From a checkpoint of a small image super-resolution model: 1.86M parameters, activation swiglu.
Rows from block 11 of a small image super-resolution model, named by matrix and row number. Rows with one number within an expert belong to one neuron, the router's apart. Each number is 500 + 50 x the weight over its row's rms, rounded and kept within 0 to 999. All counts start at 0. Numbers have three digits each.
After each expert's rows are labels from the 100 images, of 14976, where the router gives the expert most weight on average: "responds to" is what is common among them. Only what is clearly more common there than usual is listed. The data: rendered landscapes of hills, water and sky.
# router: router (model.blocks.11.mlp.router.weight, 32x64), inputs 0-63
# gate: expert gate (model.blocks.11.mlp.gate, 32x32x64), inputs 0-63
# up: expert up (model.blocks.11.mlp.up, 32x32x64), inputs 0-63
# down: expert down (model.blocks.11.mlp.down, 32x64x32, transposed), outputs 0-63

# expert 29
router.29:470537558543537482449495349569479536589527530455477574446507507571537488482439576525453527524513547496487497442590577557439551516466560546477482516438474515471541597403548483443424541485504523
gate.0:465647485492512593505523531488472534392539346550478556555506462552452515477474488523476448512546522467446326472512560502483518511547489517542528505476501611463493513499473520483495493479551504
up.0:512565485550558632465523541454499527419579343570480568565456447474498490462494488474438456506600476535422390489556506506481497491598472504446496521466499541506493504484486480495528517447463563
down.0:477474406594477569525459499478459475529452530508494521609485463518514555506538469552608465571512457544403431585383469536477450542396517441530536517486505525421447502455447435469475494530476528
gate.1:520487589531487527488568487581620543452505443544511486471456443536528415449527478562496525479479474506496501584493571425507435501527497412651545414505516531430487482433524497525474490437424442
up.1:555530490545479595492487490549473565470541492565494562490428458574500484536436480563560514499456482565526391446532598492531438523545599462618542478386538537504484471465533426513541551479459469
down.1:660459504515506514607500591512451577462537466423531447522566557471520505456551548499497472549521454498481528397429568513461592503502480515549435517414459504542528463495541477571474422470519539
gate.2:512459490520503448584465508507540536523518597607517487516514502483605487461542546488480490512466481477643559447477414505508479420441524523438541415461505357542386542512497473494511485465513464
up.2:520472494540548366471569411533508473518463605529553433495474468520524454483548503458471518412437483524600563553489474499509540478450521490506583402489451375479437454594521524518489508470505449
down.2:419475435543420517508529581442469557533401454476495521519511495459518499619510449479469483585409414546509574522487415577490432599485561457492444538507507541547463496475466439465524505535482421
gate.3:497473501569498501563486523571469460575498466589537527538502573559448527504445485496481450475492444479527546551500472566486442453509609492515511549504518464553495442522345398403463570587437502
up.3:549459436595496501524501434381445481493510464512534537447536517527454529625491601449559444557560541510487474512530484517496520555499476563525426537589492486509572528416435491452509481588562584
down.3:502356574537496507476432435501498590526459550536456522462505485490442470490494481420417506499538577473543559519482515392545500397433529498511513572520435518447572581528560573503501580530506482
gate.4:474532533410438412537474468471558448594386577595488517584551503522611504546513455491503432496473444432527476504456437435516557493482475526458483458437548495519518514553426429485511588474498475
up.4:486555474455508459478537461462524472534380598567513528607547550498491430542527455494553491432512429451551488568452546507457458488460445540470480431451493536500550542640421465435545458471547473
down.4:506507474479486497517402591493533487524431488477521456545451481455514500578484576445469523542447373490556483432450514519488504570460549418544582511547462570549476430564408514516520548493364491
responds to: night; snowy peaks

# expert 31
router.31:525492411535518496585421542448421564470484469430476442503587518622476422484489492465480457533474527505548581582497419445483472496524451495504381452483513464468472513525445479483603486582538544
gate.0:533399591528552469481511599499370511463558492487391506443491482572506541422515454606516558514458476510464496478519456460421492533504479445619546485435511455469529443512530522503456532446441488
up.0:512501472497480515504609535548620473480437552423460439463583450480506461488556441538506511536342513447527470485440457481510562537509552515539500496493430428458466473471505588457452573443532426
down.0:560443536432374497457567548530533471578412493533489604574506503494492460455452471544505541473511454527516610507465457583472563562439555448535498561572435445439543526513494447445487522493556499
gate.1:481562496445516516469496602475441494443562548458425509435472474432468531523461498498512514532571495575416446460564621465541484489544520449541577589532519436482614552513525562510595519480487554
up.1:530473471526481522561500413503541497585433456511533442565520518580524497498497523471446543490491533483618616510419370486465539472461448563435423428450490546483424524478487452463441500559528439
down.1:553419454422500570483541590492468430481466442487426463511483505533528438505475447535483529532404547541441453484529467586469519513542566531486492568510523545608371512521482489512537434527559612
gate.2:440575447470513467437405515398559502468551468460545557471448527498409556548486575424450545532592534528454474484505558486477477469527488477410469521562559531524560561513475482530582477595503587
up.2:459587415512574443449425498410583542476487450464564561458461526473394538560439584463463552531593543542438483498520559462483507509495487504429496500582552508532561564487467470523560474531465567
down.2:423596452474475500429484405542586448528469489550544484479439434480468463473453445538515518540548474584527544470431515444480515563432544525504547459517573483415498409496365481454483557450454496
gate.3:505478557518562563540516494526362530479494453548427508637493444513591511455458455572505588518484421497511511512544505562397472503530492483488586473454513404514481466433565534519526566475447514
up.3:567490551565546463508405523512508582551509473553554453517412528467470442472441556514439505515506513583587513560576509473507458446454501436505474535527559425577478442518448430558584514542454607
down.3:587560550537523490593544412531356523464524474580537501511572511502498568468545497523583455517581516384508483471560477579548497500483416528414477508465509483431414525513466544487463483511502524
gate.4:519500431470502418533465408424537486611450501512541475524463612541469531515473490404459494509522569491558615563470443482526562453443454480486410476511506497529448489599510439513551462588482502
up.4:496417510508446512589536522535514424570465526507502470401562471470518453501578409482580410458403483431514522502461544506515552483455533577466495468561453522433429516531445494404471538500596455
down.4:526500478465426450510427413453522555485552505528520536544488497485496542495550441492540459468552530502523441367417556504561467462631474486512405467617473521422579517538484547477466537543433520
responds to: night; dark volcanic rock

# expert 0
router.0:540481430571498440507463517462481576487545477504554490557491510508565489525414524559530534421487610466544517450370558519510482555541530584530568487518544482444483450449447587515461402402473526
gate.0:481528442463405445441479384399504506514477517452496498575481559568436576499500577468474501491573589534503491486464490464585495508491440472492454553533498611481586585533436456515509463585513513
up.0:502526422506410405501485356416487513569513505467456527577461540591484532499482540464463526469580603533497493487471512458547485519450479501460495488536538578487605611535457436517525483565490512
down.0:576367598513472538507449469493466563477552484440467564394486553519476560451552470532579506479503518576483443531478414484523528430565530361501504500446498553500520554590496523468520511523458518
gate.1:535509496525459567523469510444531571544497491497481571400442544589443500540470498477498487459478526552459419385544524460570470512535568523596447518450566586533533524381415451532499509568488537
up.1:575453523566435578533475534465477546499538473504498533395465515638412473540499506484493452462519510505470401392511531481552488469542574490560460514510548613511503525396413497505492554555494506
down.1:457474484450415527528529508487406526525332482418500541447439483465514505410534426457585524529568494587469530450528449536469532494521482448424495524492487572465379495482499480471462517541511569
gate.2:467522431447490492529523406457389568504453573540545514537501535480494624598502538433521594557461503496555516555519514525514551478382414502434543513521529516556550523563564522465508437523530531
up.2:511430531594581538569463540586425572497515435456556581488465471403560413433506479505515434543518466484555434469533472539533555541461541489563503477479528440561389439464472481501530507455444475
down.2:501525515501482470354414550460490443417525539575561478493426556499494553482402512475514529547532470444521496602383510477546452454444565468503562493556539409445494519483573502471463523486450528
gate.3:482572467411492487490471400395510492521453516592465500544503571543573557530462536421480594409597544500487531529497550500523527452457484522435463502489520501536601572634535485510516503511530509
up.3:557471467535525536526449480490512572543451485535598567560432533527533535527435599495432507485578567578472496489561522512559500517465503449485390520527600563548566458457450441572520539540454581
down.3:541531565461582488442482472457442525450547522543514497428541537603512542481438455489552520483538528480533429577483583434545410460477494497580549449473491450566529604587578565519471429515542469
gate.4:522454507458512523617487436491514460572499458536523591548460539576508604547500540516475490442489544561623488452504534581441581453478500538564447552488490500517602560533470521430511553553568476
up.4:494517500514431518530451494429446421474427563477496596550515516597530557577505553476553566497489556525503441432428524529504491452464582506477390519457632576527513535486507481452498486607505493
down.4:500509491485403528469472538578478459509443558501522586497483439577439493428581477470421444570470547568439555562548491417393513419513482474436553571557512556567453502528568478480505457479464518
responds to: night; dark volcanic rock

# expert 24
router.24:470515484480557495559580500495496557641469532587512562522402409587560492509523532537496535496505514459541478556603481558491470417520563562472497431558511520458531538442458535512529469551515391
gate.0:567426542456480463519444557536554477598481600522599584478463537495540496495486532480552459431501445515541528451493548409531507471491611539500467518487520469563380448537448459462509603537541507
up.0:525493452465463491509532481457403490553486484550534534483509541531491543495555464501551550483369438479553451401441546583607570559446482496470491485484477486543531431543453540381503413534536417
down.0:488384599447479547453491605486489462460479469465453460536385506492548458520463462507487512435457443445492552418576475531414465543501463463421566474458503561490502448456472503569417514421450516
gate.1:461548480562611455474496469442532488492527503453505483522521566427510602568517457425593494591550528467493531503560472545504471521428448432434533506552533573512504530504519467567550512587412611
up.1:442496539542517444549510512503423455513509488426420513473530552516505571523518403448592539576484503392489445439436562492459441509510431577452569609526479530599557548483493481485531467562480544
down.1:494524535482555449526531527515504449411535507502565607429497505444446494416601438498510526488517495505520482434524660461561449473554594484497419433487499477565474511507609421497511511474475513
gate.2:498470554576519458424526501612577560449539482473559529503471495529415418430486590519420394519529562546541469491502404484545495521541533521613462464559540495488559449519496553501523544519428492
up.2:539533460549472470413454539559548591453520437495525554530430425552456381428492553542387457561479516530496523509479492512542508534551549470612465487427529496498600432434534547516494523497458467
down.2:421393592443521514534442546501536422493564510411550496577501418426502546506551515514541494564523486442526555477527577461440469510519440495485498451442469406572480504473582555498510575497490598
gate.3:467540486580497583512551448428488467547477423539484432528552566482460605553548464448527551535559559518468526535473495531466492529481388505439511505565461556553563568612441488539516407561516478
up.3:461492466522527503614509492474410484528451436432368430537550569479520585506561466466613534530547455452461534531451481580421534541490448557437549500457442489481573509477533474543535436494483528
down.3:516410503530498455546479501508589497501520531371644498533584443454433527470515548498522375495461465454500496436476561515561465528486465476565407527433520457452434466508563487472472470476469560
gate.4:472511461536532556529495477501454418546450419490536476600554600524490556530503507392563508522471548470576525494471523533391505423458445551473531485537470519497394486557430471512506400547597493
up.4:541488537558462514453496540541554587414555479517476573459446404471492469478410511589415476521520439553439451530588533455620434542529549492517491497469548514532561440453522561564527494450458461
down.4:558594611471525496470492453437452543538410485533483493444498579616541542435413443465594567529471520548500459514514447455440567526550567498555521546548493471522517483461473498419536415513513469
responds to: night; fog; dark volcanic rock

# expert 15
router.15:514478509521428490488486431491473466496531526467446524543458546578566447427545541376467482444444480464517518525510498535427524441448492406541570591473439458574548454420526476403451578473487582
gate.0:516429545636554520502523571513367537484493471541368536492447463466562478483444442534549497485448486527523428454514573435535444498489512491532530562429519496600463461409465479527537524516474529
up.0:471548470387447472481487465492682489517461563441616440510552504554461519514509516486475516503496480474474566546463406514428556534496503490460515451567469520391502549551543551477433470466526463
down.0:504468426530482602568478491465415391547510486578397458436550516451497517501533541497523481546528600444482437462587494458436456495456429598512430536511549552508504548464449461465483442509564508
gate.1:502522470470417482463459492408595541498549477434426521431436484533416545475480521482445543560574626523411547532498469488512474507579503456490490548615527574497574490522468451561532523550461546
up.1:481534468449446477481416537430602532494532478463370500434465495525443559443468529462469543564570603530405491534504470512485490507544518453512505534637560524523582525540460453517524542549456553
down.1:502535489552548496454582524471486547431493537474595590443487527477477587451487424498569463487537520579491401541452511475524484476598473320455484510420504442522548493543511555501457473505485476
gate.2:458542464553385635483499492453497553489519430460391618505462469511535584510474480513446538487582603530373512491494518542461461564504497466557543527495536563505514519518527521550446523527490528
up.2:466528462545472575473485515493478579457534430463344576511464473468598561506442479525483539509544555560428516492539542558462435497542522436496577559511566542525516471461541516579548578455447569
down.2:443534423416532497494523531524479555493524569511525503472503457547396540506485491515451561515514549582546393513465463426578448464596489428564463533510574447434476571590534475478525454546559420
gate.3:506568442391409532521418490409618487543517482516563505474503535575422565516471581505429521532567595530440483471500435507472496484568516481460429504607520542450514523546449480508520538547494516
up.3:563458548516560450488435554543415566553540500515398445576465513456534424528444517512505558514451481562557453466575547459521490492522520463482488535479568471587506410444496433523620561521458572
down.3:499472478503453520510516516413422408562522552543503622474580455463469573451541534525457512509567548491456464469539499463436433506537500537513486449465577438571511572575549409587542419543533490
gate.4:523486520540442570452546472523427554465410481486511517472528417555518510576557479592601522425447490488527537494459526533484488602511581474497521449404460580426446502437503538549419545433468467
up.4:533446538475563496422532549494603529444512598483413520418465482516501503379463505499521587559450484576449407531519491444554493518557560437574548531499536490482553396519559517528461503515448494
down.4:472337550401490475552456582574494463523467492527532501510477424431566504426598536473461425508464457474470549528552513469415512518486531571552451498500521454517536503494566452464553484447431568
responds to: night; dark volcanic rock

# expert 6
router.6:486596368464558561565413471451458475484566563475526526414347502463481508557574618551452484472479514445487514495437479446495487535487446508514482500505523562522483479474521490516470552519441433
gate.0:450555425431435474510516497537623471485486579532652561495504453531582492565499527486500461464491447462563403486521549540576535488557574460495430515494462528446420537491535555468498570526482493
up.0:474548428385405505449446547534601503457506564508589596472466535527491554550476564497510495423493472514553398471511552522576506450536585457556418551470545541448476545469503533502544512478466543
down.0:515503441446519437529541529489496451539458583445528432518496438471500480501545581531373471554572474450483502527556489507511527437528578553507524528649496443503477487487541567433546438403589527
gate.1:571372537550563540521465518461347531547461503541401428527492507540503469468469423546495535560490536533437636482489430485444512506486505485509573535546502478600530488467506460555463497506517508
up.1:389634408409434439499499537481625465430539563467610543536528491484527498600533573488486499457539528511512442488526552546595502445479519499504456482507484517423499533501502513468536477538508479
down.1:489462593596485447469398424521483536497574457509479539466444501558502495558465537522495467455414560493477534552558489486566509477477437393478566487434451518522396505523440572594486573563491522
gate.2:639376602598533523511476516495348518530494430473387479492490525511459478431493488523480522548527516530446583482516436475475448506503471485562524555519522512570547460501445459519493501496528556
up.2:452502440454493464547547513547506445533491558489522460575559486440515530461574456495545471455444432447596531550421393523481582505469461560417545424482484477441388483570561549467464486472555459
down.2:417551439426511458432495501534620497517540518440554441539421506544483461491543504452478502564503546516547561522527410434562504460624546441530463481520562413431499416540532475422486453493511484
gate.3:598403564565493531495497494476365510529530405507355471470477531532460512415471481488485526536572568520448548468548453519462484500500461468567539539492534515543590497532431422535486450556500533
up.3:504500485520459546418506529501501594441589439481442520483447520515434524496448567508437538512521564528432488503500557539505417509554544378608570509489503495530609459462429463549490540466463605
down.3:539474580512537535576485501487382482474522470563445585465596490418515598516463377474549464520517494495436513512457645488511451566458442583511504558503528554525487513524475492521547548531478520
gate.4:406560421395479483475495544540629494446498627523611576469507458470583528559517504488480492485482424489551420537523566521561523454519576495516456500458495496450406494473531527494514537468488496
up.4:521445554551548494496559436466428426518451444521415474584527481456504466422569483508555563478505487435457578536454469480373533555423438547429531449482446455503496472563520498494450406476563463
down.4:544494545560483537516515464469443548582501444508438542517559562491514583520508425494524582438508512581468501523533579520460520575413476473408501503451560600572464587490496425525519552603488558
responds to: fog; night; dark volcanic rock

# expert 4
router.4:559525515489444491471459593441568554574507575597492519481456517480476538524472566502480497537572519382550446517590484553462538460494492468472484473554495471542402426433462395551508524584468436
gate.0:557456599450447429479471607550597537526479548500579495502433464511477372431463534529493409501447461524559501524488531536540460507517562481577489546545541469514452411432501492511518525403457519
up.0:544453592421471438471475564564582539476488590502560463499474485449492383477481546504537415540411422525533488504520507558532543518506580491545468492488522405497476462429541507535460531372460540
down.0:462511571480499567511580614491425508495451518501465481408524525483467458493534547458532462439523451621514527510483580403460475553511480431490381521406501463536470573457566550536462523509540561
gate.1:505512549443418576512465500461468522481495405473549559495463405446410413499485606549473484523538463550446530430552528567427526543561534476557443530526580498475523494511460532557513589435454575
up.1:491540439566548460547485504519530458523560560523414435529513632507535563522550408405502505490433514470576476541486467459594492417467421521480562516490486463500439504568543463476511475564544393
down.1:469488490551511558387513488485436419523477475524423539455573498493477528528493486454371552530470551410381445534530512526453538499501425546476588420546452543574466469528448472498551502538549565
gate.2:604475509413434514557497535459521528594547574549488529497451526515534583565471410462503465413418449551511533424531449516530533500536591487440476546586572477493485504476451469450501536467567583
up.2:531430548477524456490551476547539487384457440458621427461502454510502399417510587549490446533479487480484495463524547540522484543439514499596435482431450459498553465453561578509456508402458505
down.2:561480521518490565511513517432430554428549555499503507390592499434436549487413499557544398480474456563429520494558550517444476553483541478510497568416496548635492492472502552456495523488571463
gate.3:533504451522508513512443456432456519499546546546446536439489542509537643576467450456567539527534541495482548415511438356519477498601495480451574555497529557510511575548494491492474509601495564
up.3:583514509516515451511434480411463591494481536521499528438421532542571562559462549439482547485502501614564558483583506449568487444588517455487441563558574508535473486523481436544575536520420536
down.3:474535477489484411452563456511492391453497456428488503522505509557516492533533538397468602402519529470504497596458455596517567550516537533473543535528485548390476523421485568512500457559465414
gate.4:469436478492507455508528514538541371481543581470495499563529522452529505541490408474560456537421407505528517461557430508558454465563414578411457478498540422524498507440468468408439510493579551
up.4:508480461570559466502453493521515441555515561523442505514508625524480522580458403443492442499446425455595484517486425464540493393489429534446473529483584520489488486402471450415523461582536493
down.4:537459596490518443492576496586581465508448609476508355533482543491555436479543483475534426556502458515565502542558427499543496496556460492538553527481562405487495552492542574462499420488507443
responds to: night; fog; dark volcanic rock

# expert 7
router.7:535415439559588515434556478449551493476488587578499546570510441481477575492460504577505436598523437511558544511511543522541461533577555529461527593482494598495443411440496516540525529530543545
gate.0:502536430412425507590474501558488532561513604460580470589477471453493482499490526489521534548475399528524547465484456527345463499576520483467503501530511456476425501459616507502473564427527511
up.0:516542437384440495583500472546506491521459580468553473623476422451512458504479518488512530558452437507544508472515492532377487514571520498446464523542526441467444502432635493505460575435527533
down.0:566563491431407586514535549551443508511408553524493528486558477508515541592548421587585443570500493507511481428495563518388565449515469530459460522428490487506497495441558473407488497468552535
gate.1:470473519597537565392480502524459529415597346469379487500464475516582505426470571509445537509523539516425461561536513511546516547492533463523564515506500538517568494468448494557528481538445529
up.1:493486447395412552596513439418507444559449474538611487444584543529426524476553527502461499481518557470482466404436485531458535492438493569573428450510479518447529529532521527448446485498562435
down.1:533529491422509506552501491583502510489521608591571472429514481492443566534507535484565459552510545593579470451479543419577400415612488495533450492486519471524464568488501431445539435494494469
gate.2:479573459403450474612506501520517503540481630534629420585521511451460481561479503486587481551484444479531523437499496545407489483498531512504475518536504433483390544460571522468463509458545515
up.2:525542498493556477490519519527478565437552515462466450544414476460538522519435416493596550534498469565490516581581519486513456511545505427439639580537556484540458498435600494585488526510424556
down.2:524529470534472540464500491575515534541439564530570555476531495520464525503362516527512478535510547545561477389459500415468534379535471470505387566462523490521461601491532397422476462483527494
gate.3:504571504394411519630502493537508510529491617495587459575494453452503487524508488517537509550455417499529520413528516560383488485521484516436477506538481417464437521478622493513473536443510513
up.3:526526470448498547587515518545474579479535623511606434579444463437498526511461521460549522553479432582490474462571506541435478499570500438428522513554494406511432488481583541568493548471461558
down.3:523499552487456570472475528511475569491473558495513525464512428497525524572489468596593420528522522523547519365473426460479531461553436487480410592528559509458491532445583420415473476507592496
gate.4:571443535505471492630354554554494465574412524499469496587551565448555530536561461453536473455434498428544483467457507497517552470506486515449503528536527523492499506504410386440547468546502475
up.4:522513499480437440552508443456540585426576506517597420502430403452452555542463577491434510584559546559530547525538459549419409515485518425458454492509539491501478458543536533545496555507419533
down.4:491506462473504500521465468388485587570513533519506530511440461503528611498409580464432560458503445562564429450463502465585474434523515416509556535539595477556528609532505432531485465520514458
responds to: snowy peaks; noon

# expert 1
router.1:475530505513427478539564474440570502554478477483493493500490520522526546438515513504510391428479419440557549484494455566491604404589544436494470534441597421484402560432472470560492448460543522
gate.0:514460588595581469433537473509475542463551480445548484501471494437539445546464573553471516495503587539456432616543535515603475512457476491519444492486524573513530517469409489545544522611430565
up.0:533451588595543468444506478513480541449528479451564447540488468409526411469466546528483511496508583536472409644544554517580484511476480466532448499490513493514471499523418505592567471584446564
down.0:470479477634505529557506534511502475557438428455456515563504468414598402445553468465513503507530397483518543545493541461551501599430467458491531444499486552453474442426462543569435537548446527
gate.1:443543512610589488488547527511417511447596545511395559460488465482514579473466408460460536520518558496534484492524567464565484441500440474567607506470523466580601533566555532506540492523482505
up.1:530497482424482471521482546549559532566459576504556545528451477428613475536464526484533503470446375561561550481533543568495463486547596473478516543485531404518390484448512461501521556403449533
down.1:439530510524519485449521458474548495418566570430530487472443530446459496473446456415450515486480523441555503580515457451625494454468432471570600460557451510487549534615510529516613482477460528
gate.2:518544488391432525507394552513630520571435550477552526568458476499543446569452551517488462471454434538527558469559509609495482499538555489420506540576527448488458462459499484528483569424473534
up.2:486521462395379571505447510486614521541460432488574551558479445530501496523502574570469469478460480506490563455537523647450515565527571489426494502565492480478486461460553521560461545438508527
down.2:527395511470467505529533562505432537584400512541471529477591474481487502528486545537453491460461492526508489492481537534495404496503499596456464583484497558503525488468511561504387690532547499
gate.3:511520483431362577476457465434529507483484447480491571522481377498456448587491604565496526385447562505504472450455544589491462490517544487502462472484472512403552478477523569518475548466521456
up.3:511468532595636365512530551538392478525560541473477497458526570478513514462472463421540413572530472505532522557482434382540486475484450500529499536521493488578467523562450445439520492520473517
down.3:537552427438513516407571576498565492435476476443587472544486533544517545549472545526544555567539514504501441575479512490469557437509549466536481597458447443490540518469515375421550403477536457
gate.4:453521453616571502520517541461361542453596531522400569441474479483493605495499412454512491540533570489525480498530555472532463415536414499533545484462513501579571543552530508500535485540468514
up.4:519503470441452433552481542538556554541473576518553572509458508436622464546436498453539474460485401568584517477549557535538457479530596445472496539489555428501383490443494483506513542425451532
down.4:489520564504509419435549472488519502427567498470526454543460564447423589419471459501431535528481513446502534548498462469620538472491510452572571489545401513463577566603516529491564425455464509
responds to: night; dark volcanic rock

# expert 13
router.13:535472531589462487421536417481462490568439544452495572463507541472559486477464535459474454420503461446577483540498559596447510428478486444460528533518524508397556382443489484603565553491529528
gate.0:457555470415430494490552502536551528442462530535491501466553412451574469543554537603481575494451514387446457543449599495470505534493499466534539428487457517438549463450527536520399501438516402
up.0:461551463546532523488449468438492525496507395398498438496482531576382589522497558451424490544574598523424526480484432423499494485536405526504456526489503580531597527536476480514498444549463516
down.0:417415604490463541544556508520479462467489489491506494455430484452479518418453508473345592443508422461448569541546529556471473480463522490545533552553426530535587495511525541520518583443441504
gate.1:510500555509498465374440567617615501451498533470516515532511502552501365527520539509504456499458350473482458516523505521534511495548620487492568515442490437512498477414548477495534496474491468
up.1:507477565501519446438491624588616496462504552511443532567475461505511396510494465530517466471436446521565527512538496505522445496580616521455591510443495475491506557375513469503500540419497520
down.1:521537479462547528481508533604459498484424476469601459436461530491494473466478669513552570596461485497562515485480569480488463432536552450494546508446566504423442423463578485481478482433442499
gate.2:528400554545510584575521512433402524521493547604415508417490509409558570528486414482544470525544577505525514439517532482446444481434450502407440532508515479556452460497433445501526541510481526
up.2:553375563544529576573553525444414525498489517597419519400465489381555569508495460523555493512543535529524523437516540476481438538437454468416428517513512459516468439508461490505511566525467549
down.2:516431528557407520559438525425506489506401460400472504513526500460527562485581467449458522492544526465435589469466516482427536562463575516531516514545414499536519455459503487520364572408503528
gate.3:552394558527473577534505488424383496499473472541406543386484489455520567514482458509545510514563618505488471422492507461483472551421459502445406516520519515564502467515427475509518568570489556
up.3:563379567542471573541499478418372527503498449557393525409476476456521550503455480516531530520574611513479496430513509480473460547430457467437432520527529519547517475511439465521500550568481549
down.3:401468490468430522529519516388503596595438496402463477511451513430515480478563505500472527486468547569542573435525521452462530572495524488470523541569477527527494515559534366511430572469421487
gate.4:567355567492439570552479517428398518538459473530369542379470515473499545548472524456528494512549595528500465421489520500519487519484519487454416534544534546526512497475431474503504562552496544
up.4:562357597489434557539494506428410520529444455515374539376493505476538502549490499497556488474519540485507460398497515504499511542468538498455410535538509543526506459480413469487501570555518549
down.4:478454564445419550493414499516537543561382515421502519487497472486486634440493433584551515533515549512522564405518495494427469515485594518511495522552451561520511498549561442545486589488470561
responds to: snowy peaks

# expert 22
router.22:461539539529383510419526515381569539549485551531479568492399408445533448462522482498491563468528479511600421533460427507495505574495513598566529511505479534469525543517430563527463514440530535
gate.0:530492444517484536595480508462501477573452551529422434500513554406483523438509429457520518559554488509612545485523467486429537475465438530394460488544527465544402479610472457455555472575531568
up.0:575440533597536436553482406481372513596515454513429436522512551452429465424512530486518501557526512490592594470482382518475536528468421485463463476512539464535521453560473497485518511534539468
down.0:560500463399475485458521546563584526468448499512553426579471513482476351581479501533476530479385393469570527536526548574534499493500582498501464489469500519462397452458543510487525476455499455
gate.1:493518487507470412437489474448575591490538465545487533449435500539481493554453579488469598507506436562558491510566514535542456476617607429552483537505502531494567517410470514571523542467388513
up.1:405622455431486595524485560591574491440477591519531574534503472414572509550498476452499459478462496509483473589523612548560521466473532511449525483535501475505415494530508423551555482476478528
down.1:515498493459480497511399518583589418487379430577503506533508460508519412444470574422412533501429448487517549508522536563491504532452590591559541435553485537489542517478455514507531534441441477
gate.2:439597425440408461502498531464569497460447604493515537580476532486548556576492466410518522537548497514554500580500550530579558427437476480458481538567532524522500534572491398522557523538449552
up.2:516526520393557594510527568573518505436544537541525444409553420475552477443549527528544508466444447464459465521535552451402475477613566546508510444483500429473416538514590539466475473471510462
down.2:435438604536535473491518446524443400507588539541479532449546463434585560448476449473483454515575413485492505592524522400427474518469520494497582460451502430513487540512583465474575489532439513
gate.3:411581492439458509421518500503623517362542529442508597531521443485571550598472498498492517481502505516442415631515598516543444506502528458502504520523455506461509536472511481565477517488464521
up.3:460590495423405475447486559507613515387521550484500534520469459492575562645455493513484513475515516505429429626527573478572462502528542476496482529509481542443514564474504497549483519479454534
down.3:481518451454490443491525537567609526457414497534564435560490526554527382493512589571479497498399500493510482566555492552565603464511571492514523509502500516394415510471515540480494482396485456
gate.4:540373587557452436476529439439522596525470471492442522433461446458447429517547534583468510529539491527536542527432450518472469554509522406513500527473481571484553464473531510576464589396492551
up.4:461647437472550538547466569554504478490535545511543485618545579542581572459487471400536468500500514438452489485537532490511577420497425568470499465471556475528452529538467479438556460575492491
down.4:559435564422435514487401536590528390510552564398497489429530471454420580524451606476479534510487460421492482469401511511560470550490541518522489514538474557458598495459516521502497530491506523
responds to: night; dark volcanic rock